{
  "crop_scale_min": 0.8,
  "horizontal_flip": true,
  "norm": "layernorm",
  "moe": "soft",
  "lr": 0.0021,
  "epochs": 6.3
}
Rows from block 7 of a small multi-label image tagger, named by matrix and row number. Rows with one number within an expert belong to one neuron, the router's apart. Each number is 128 + 32 x the weight over its row's rms, rounded and kept within 0 to 255. All counts start at 0. Numbers have three digits each.
Before each expert's rows are labels from the 100 images, of 14976, where the router gives the expert most weight on average: "lies over" is the class under the peak. Only what is clearly more common there than usual is listed. The data: made-up ball-and-stick molecule models.
# router: slot weights (model.blocks.7.mlp.router.weight, 64x160, trained with AdamW), inputs 0-79
# up: expert up (model.blocks.7.mlp.up, 32x160x160), inputs 0-79
# down: expert down (model.blocks.7.mlp.down, 32x160x160, transposed), outputs 0-79

# expert 9
lies over: yellow ball
router.18:123161177138133146164145124112145133202183097125105179137192088095115120205089122062116163102152140150188105147139111082136133111132097079130104166111114163121090110094107096110136118136154144129111081128170127118155162114073110125195132145
router.19:135132184130077127107184105120144115144137163170134112048095099114132147126111154204143122073099220136138125117145102166122156199135085081187103099103178122084130133182162124111136167079174122115104156154130119068112138144148146089096140124
up.0:130119152137163144141109128154132195195087086132133121054123094106101098116160070129106120097071117140155137118119118104159123083156118126126032086076171155159089099106125145179088109073110141066134144099123108085109124108163088132159117157
down.0:176120063113138124090123142145052108144161120099190195096126122124153188136064153136091116125133111100181104149152134156101121102169167108114122172112171114135139129115118144083164085112144137119119145138034073098193141169157161105110108098
up.1:116219149175088173197100150115165138174062109112170140127154138086119208170093099092120103182138149164116143149118125165105103150096166171128172121134151184172125200103097113110118082091133079124156114096119102073123140132093137151111146145
down.1:168142121126134122167158176083192109137133109135108028116140171126113134094136084102150126178099142136154132138115120063123104185145140117058126161115140187158094113111100092153130109082052169139108176148139173163139104099096058100139132086
up.2:152082171102071124114100171162101146089093109122125144127150146144175116112060127157073125147167120156131106134089161108126118162144117183068110167111169112112118138114146093153120155123113116147139159186144151161129172137087119056085129123
down.2:105169132127171103155167117162148181103173139110109168147087098152044102121171091110063092136174078127143064127141091123168123096128108139158178109139130116104172092146151118108172175069132134120173076173204124154147144109144132147129126100

# expert 22
lies over: red ball
router.44:116134140112118125137091056143091101121102206082118099132112141109178158150178173129102117151100140138102156115150198157136119161073097173096172146190140190126124108153146125106139102072095133111107129116177168130104117135089086155098071142
router.45:171149118101148170092158115160154126135145108168099102119167102077141128161158153162129135125091155140165175126125057155120115142136140167136146139138109134116121112125146095142123166177188078022092150168105114140036129130088110105159048117
up.0:121123123126171148159120101131148131083177137090143131183116139130141082174160139144122131092109122056134102110123160161160065087160164121124118112135157132150151070088119101109111144147124103157122170117210146170050146148132155143160127122
down.0:133129134106079133153187131151194073113139155098077128141119123166123138113096125133183137099167131120091172170161104139143112116124148150170168133087143047138064119129096135125150097125061142113077141148110167065159105095128150140110143167
up.1:075128123077167184165086164096149162106124096157128124162145167071170149122135189121149139116092064140127131130161103106156087099163077126121142105095140052125159189119243080092189158104153119155119131148065143071091149146132111170120187133
down.1:136158147106111115144169118104170136066148111066129104186111140155101117169150140179091064149121171121120117192084087124108079098152101199119113168116094173135151132145117122172114129170116145180142091144187145152137135119119117168128149147
up.2:129107130143123110131099081149107118154129150069137166133186147184090123123118162161166170130090141146160126098137144126099140105151123128090195031126132115142124131122126094124125126155168090106067135076150113065192104165110056120154114114
down.2:135101176092047113106161151101037072105112153185106100136142121124129104163136188141147086096108132114137101142097153194140078143059120128121094152093110145113089154120139121152147114143137136141147169105146146208130128085139074119130169146

# expert 29
lies over: grey ball
router.58:041063171102181131098158154184100147111146166123165120179116162132195055112144090086102145152150097157121097134088124165132138143079116163100132131144124081077121086095161080105156097127137119141147067111137118170152106135085100114091133132
router.59:170155108149129121139079141093200159050171098146154140067153125121113162089156160114081159107152128129152117151131156145128179140125167114119087171174112143155099016156149177144076099128121122118069207090091091104142116086141129144086109055
up.0:126163099102158097109141108118160129118122155084139089115113127074152185126096120174056110147182113177186122123152174179135137151130160165109201144126122117175121108100153122110140111132142097154080124108061152193079069140138149075137127191
down.0:169146102115107130119149088144129096150127109133174116158135197182178148084184138169149114090167132104110071203215152126131163128165039156193155170185156125148112117165088078141123122114125093126187164154105170118075105202148134114145107091
up.1:098103158118092182053175150152141136127116121104155174181139101096127122105179124159152107136072173116117113107155120139118182140142137116172143157125171117056137164160140184119133128112149064152133159123193092150116143150124092128097071087
down.1:137105154119145122149064133092104143103041157111124181080115132167155077100163099167110127122185131114087123086127113101082112161188148139127157086142137099195120097144107163152171115105135127137044117068125111130127131108144153162103072081
up.2:113136134096090133135138151141146109162110105117148082083098162131110167184124132198146167152145110098144110183133087075083092123124163132120128083128165112117173105088084146155081108162140081132103058108137126138126170148094131152179214116
down.2:125159208116187095079126179142090114161121122101208116091130113135136111107164087080063131155162137139139076154128128168098113083045153155156106082151126114109161094142094147106162122129132143092140146107079154105055150113112145192154156152

# expert 0
lies over: grey ball
router.0:145106091098137191093129086116123101112171096169180127112075097166193046132107074137085173149138132097110183134151203138089165145125152123073142112075167152107167171173159164081153078109185113141133066134130129078127139169133109082084144121
router.1:139121112129166151193095166084088083133101134094121120139135114144187156139143126107149172086124117092101146100100149072166164132100123157093144090008134124165121126103202139164143170141114165119080104178162167106120085106115144161175127150
up.0:123148118114110126144122221095153134200177116130148147146144134074139153124194131137093073203160116093113123113035107116163122108113106156112057084123185134136096137067151147160184092128136068123142180144158119070118167152123119125182089139
down.0:093160138134088142131113122173106094108144110141087097160082107124182085099077164117190092148115118131113148135154177155162079146160140163069147162131103132124127098143132102131167113102060129095141082121098080098172159094135068164099106173
up.1:158089179101110189119150141134158119149133099103091083066138129085155144181175118074120163106184178122187121082118168107130130190089119103110173126162122093157150138162079128186133104135079155078162112141149124132143101171143135187107134094
down.1:081181122158139121061119142100066110137168071108152190090158074122166162146157080135166098135112141078093129110122121129143112138142111170147101089111143101145199109141136142127137092115152104163135124080137134141124131079088064099123105194
up.2:142130131133118070118125151161102148193167154121189143180150098115196122183157136114152185091131147165140169133145093159158127140102150111125157106082167087131047147083069145125150211149095152117143192203122169114121174119142123088154086119
down.2:102143082145132154143080185103174047107116140101131171123098149078073132101062172099214131100148133120148139161115134155151205150097121173113086149065154108165140075152148168094130106114138126066140109107150114129168072087127144114111114109

# expert 7
lies over: grey ball
router.14:108124110080081179123108116153177185162095120128162104149093098138126123205113116083104102126133162115112159108115088168168094110113096140195137157092080107095126072129137180095104052122119127091162140121072099165195101123141120169132131136
router.15:153123202161168133130116134120173111132112106064089189145102167129140116112113118106174160053149059094134108115104172111092181112092152108094121147121082139164070138108092128174139098134223123102154124149107113143142116086118148097145152152
up.0:123153114103073141147099147145093168146122104121164112119156092142135114164061186006090132157152158135119067107177097118141138114196117155107081114121160140106170107160121051139088127041130120084132148167151178124136132105124117134139117104
down.0:146164166165094093172196166128083120117134122122123128090125100185125115068073113141152153116176163153066134115140129161138129149129097193110161092156188165106079085159157139109138126095093087134125165131135116132139166077199125125101211166
up.1:101152141112068107113147131101139154097132093194089141171093120075125121123088070164125151093104183069204158061091207194074176141070101132151102180060144148161102115121159120115100100138138127141108151166073043112170073121119146122082127109
down.1:112119098131144056101123150119141131077082126074209103128117156108154127123156172130162133090180159128161133120149118142141131133137078070162126168062162145114069155184164129194088065121070166072116167159148152104078099101152172144072113183
up.2:049154154156091125202104083140074095145125078094139190104143173147074134144114200131170168170144139128067144090094132144139110089107139133147103087156162116155134169109173162129099143102142110172113129122103150149127074142122156142086147148
down.2:038200075146119135145116134203080107135151127087103160165091128164114142116098087075106129104142093101055149109131141076137169110082113156239107113143156120150169112087140091126134127133135134106137137132141156106151124104175147087151125192

# expert 10
lies over: purple ball
router.20:131155169142151107136156096151048143055014166107113086107142127169108131180103151129081113153158099127131116091199162128129138121098098127119171103120099100112193094117187091136083179130102139092142155139180133099155110138063156121132146124
router.21:137105150158101098197112130193086096091094111105169098143141151096088130112159098124086181110096160149173085177205129111146136178125105139062120113141111063139117140167124075097146118148155147099124108152123166092056098062117150093061166066
up.0:098172138101112176103077119155143106122130114091141068134118111199137081141111134084171067096093164087109154105186141107147127167117134123143134172094124156075125132117108088078178167082155135079151144143114079154139141155133113085130131139
down.0:097096129141128170139148091147138176118153161093143183125141122138129140200099102121130056160119107161120107101148148126199171178116109121167067134089190097061151124152148128086109148065135128085161133133106187120136184130120120162130070180
up.1:134199171104131082147121104136149100183110098187079158091122100111102119164114129146115122088115086126141117170083162119088169120169102087175136123167163156167131138162143150100163161190132176097176116172174097115105096189113117083142110170
down.1:143074087147155125099095168105172136126105117075103127084059092098112164158133180086081170112136190076151119118151124078141138146216098086089180189101099148125154123145158140153098199130170158168114087179120141135097100155161044161088087066
up.2:162158087127128092135072104162111118116111152128123161174105132092199193101185113160121169153100117140180102126084158190160105143181166079126124160050170111197146117074120121082118118088145199131110110199133107168123132102087120151059120130
down.2:154092133073167165140100129121144134142122138220161158144121105169141167140128093201084126112166160050146143153215121136152167126102117152149172068128121113127138192167150160110152052099173089099113090143097085143190167150109153101096115146

# expert 17
lies over: grey ball
router.34:132117105130147166102134144144132148143151100142112150104094101118153108143136116164112180091114121187061143068112149125170157122101108129124099073100134163121191164120132152140175137182107085088058138097119114103139122100095171101149185159
router.35:071080175091133140107157138145154114115150182079146100111110144168130161137096168200103080089116147165090148180152090098141169129166108190122091123115112156081111121107148151078072093080157143149074122113090155197142140143116119087123154101
up.0:224131107146127115071094090127092168142121119126111117092071110155134172147173124165128101108076145121113099069201094160113139136161166097139081127083160165163111172133135163169090154161082134102112147168137122121106130124130120133175102093
down.0:168132091128163164175151135138120133183164124110088172118167134114099081118120085103042122121119114178118088107119145087161127087119153141168092153147102064108087145141161123120153126152163064134116124111119107089116121131118156152124144158
up.1:152142155163191078160125151129118148106135135116158156068146160089113117082055128208124107092068145102125148156128165135096111081173108144148135118097069074182152128157131094168116125129134127158129120062151107149140088139185113137134197131
down.1:082153096136126089175090127114109100090123135130128190142135094088073089162098188137125088199136081112125131151148097122114137082069109157116163133124030121105094146114108181126117164126131155142191132151167082079120124150158150124135151169
up.2:128200101119095103116137087111155193095053127152128124081137132125105129127170172113113119100138137135088115122186119169164127130124159160117139141184038110157100185171138133131121125134185115161142111167083109158143102146058115128130097128
down.2:141149184129041133137161101137151145091083158155132158126136103175151160086086125144103104107119119160100095125141146086096184157122090156171152103118168181132165171149152155128159098113164159094072137184109122146105193119127166075055142145

# expert 2
lies over: white ball
router.4:158129151127144148116154113174078174179156096142106110100106153172161128100118181178138100071135107155144135107133136154110122126158105156171086126120157138117119120131097170121154124143215150143172101135117094116177088122104079095206114128
router.5:167165164133163109131061092104134123163088151127119101156102156151184055226147165049105144137143125163131165132155146129106117146169115109135103147141096127118119133118061171106158160198105067142109105142142142089128096092143106166180142148
up.0:100152060082167177096121085113160092142107126158143098203166056122071087169090125119101153138158130101139112151104146100130102083111058098109103080145089085154134144177161150106129131097148136074164146092110125122162089086182143149175148168
down.0:180143098098177157134129181133140091106115103105126161115160151161178116120112185168089095124150221107114151084129090098142102080105106100048154104073129057100129080134108185130149150097133113111101157119119105144170069104141113145160156154
up.1:156149154126184124150087161144134165137144125102115127099186134105128150127097159115181111137100118139150109090087108162130132084189114163179157143145157129121171220163144111111127121139161117129075123162164088085105150095113153163141108139
down.1:147147119134195087106107123140147074143088115151106150158142090130166128169132137064106165110210104105084177131145144172182150177175144100124103182094145181055123178112151189142191075066184151117149082098142111161099163138112143161104149140
up.2:092132113127140108169110072124164163139171072084133110081160095153081120159106101089130112144090110153070125126085123184198098148066149143107101155159162201135142153129116170139057133159103079142133160100123160096098169111155108136133121099
down.2:142104166137111121094120119097157143172130146127150186176195146100112152153083184145111076144119084135145070213173067136162121098146074137110156099110130178129067124125184193168162101112115119133158164092102128121147156121075104094114113080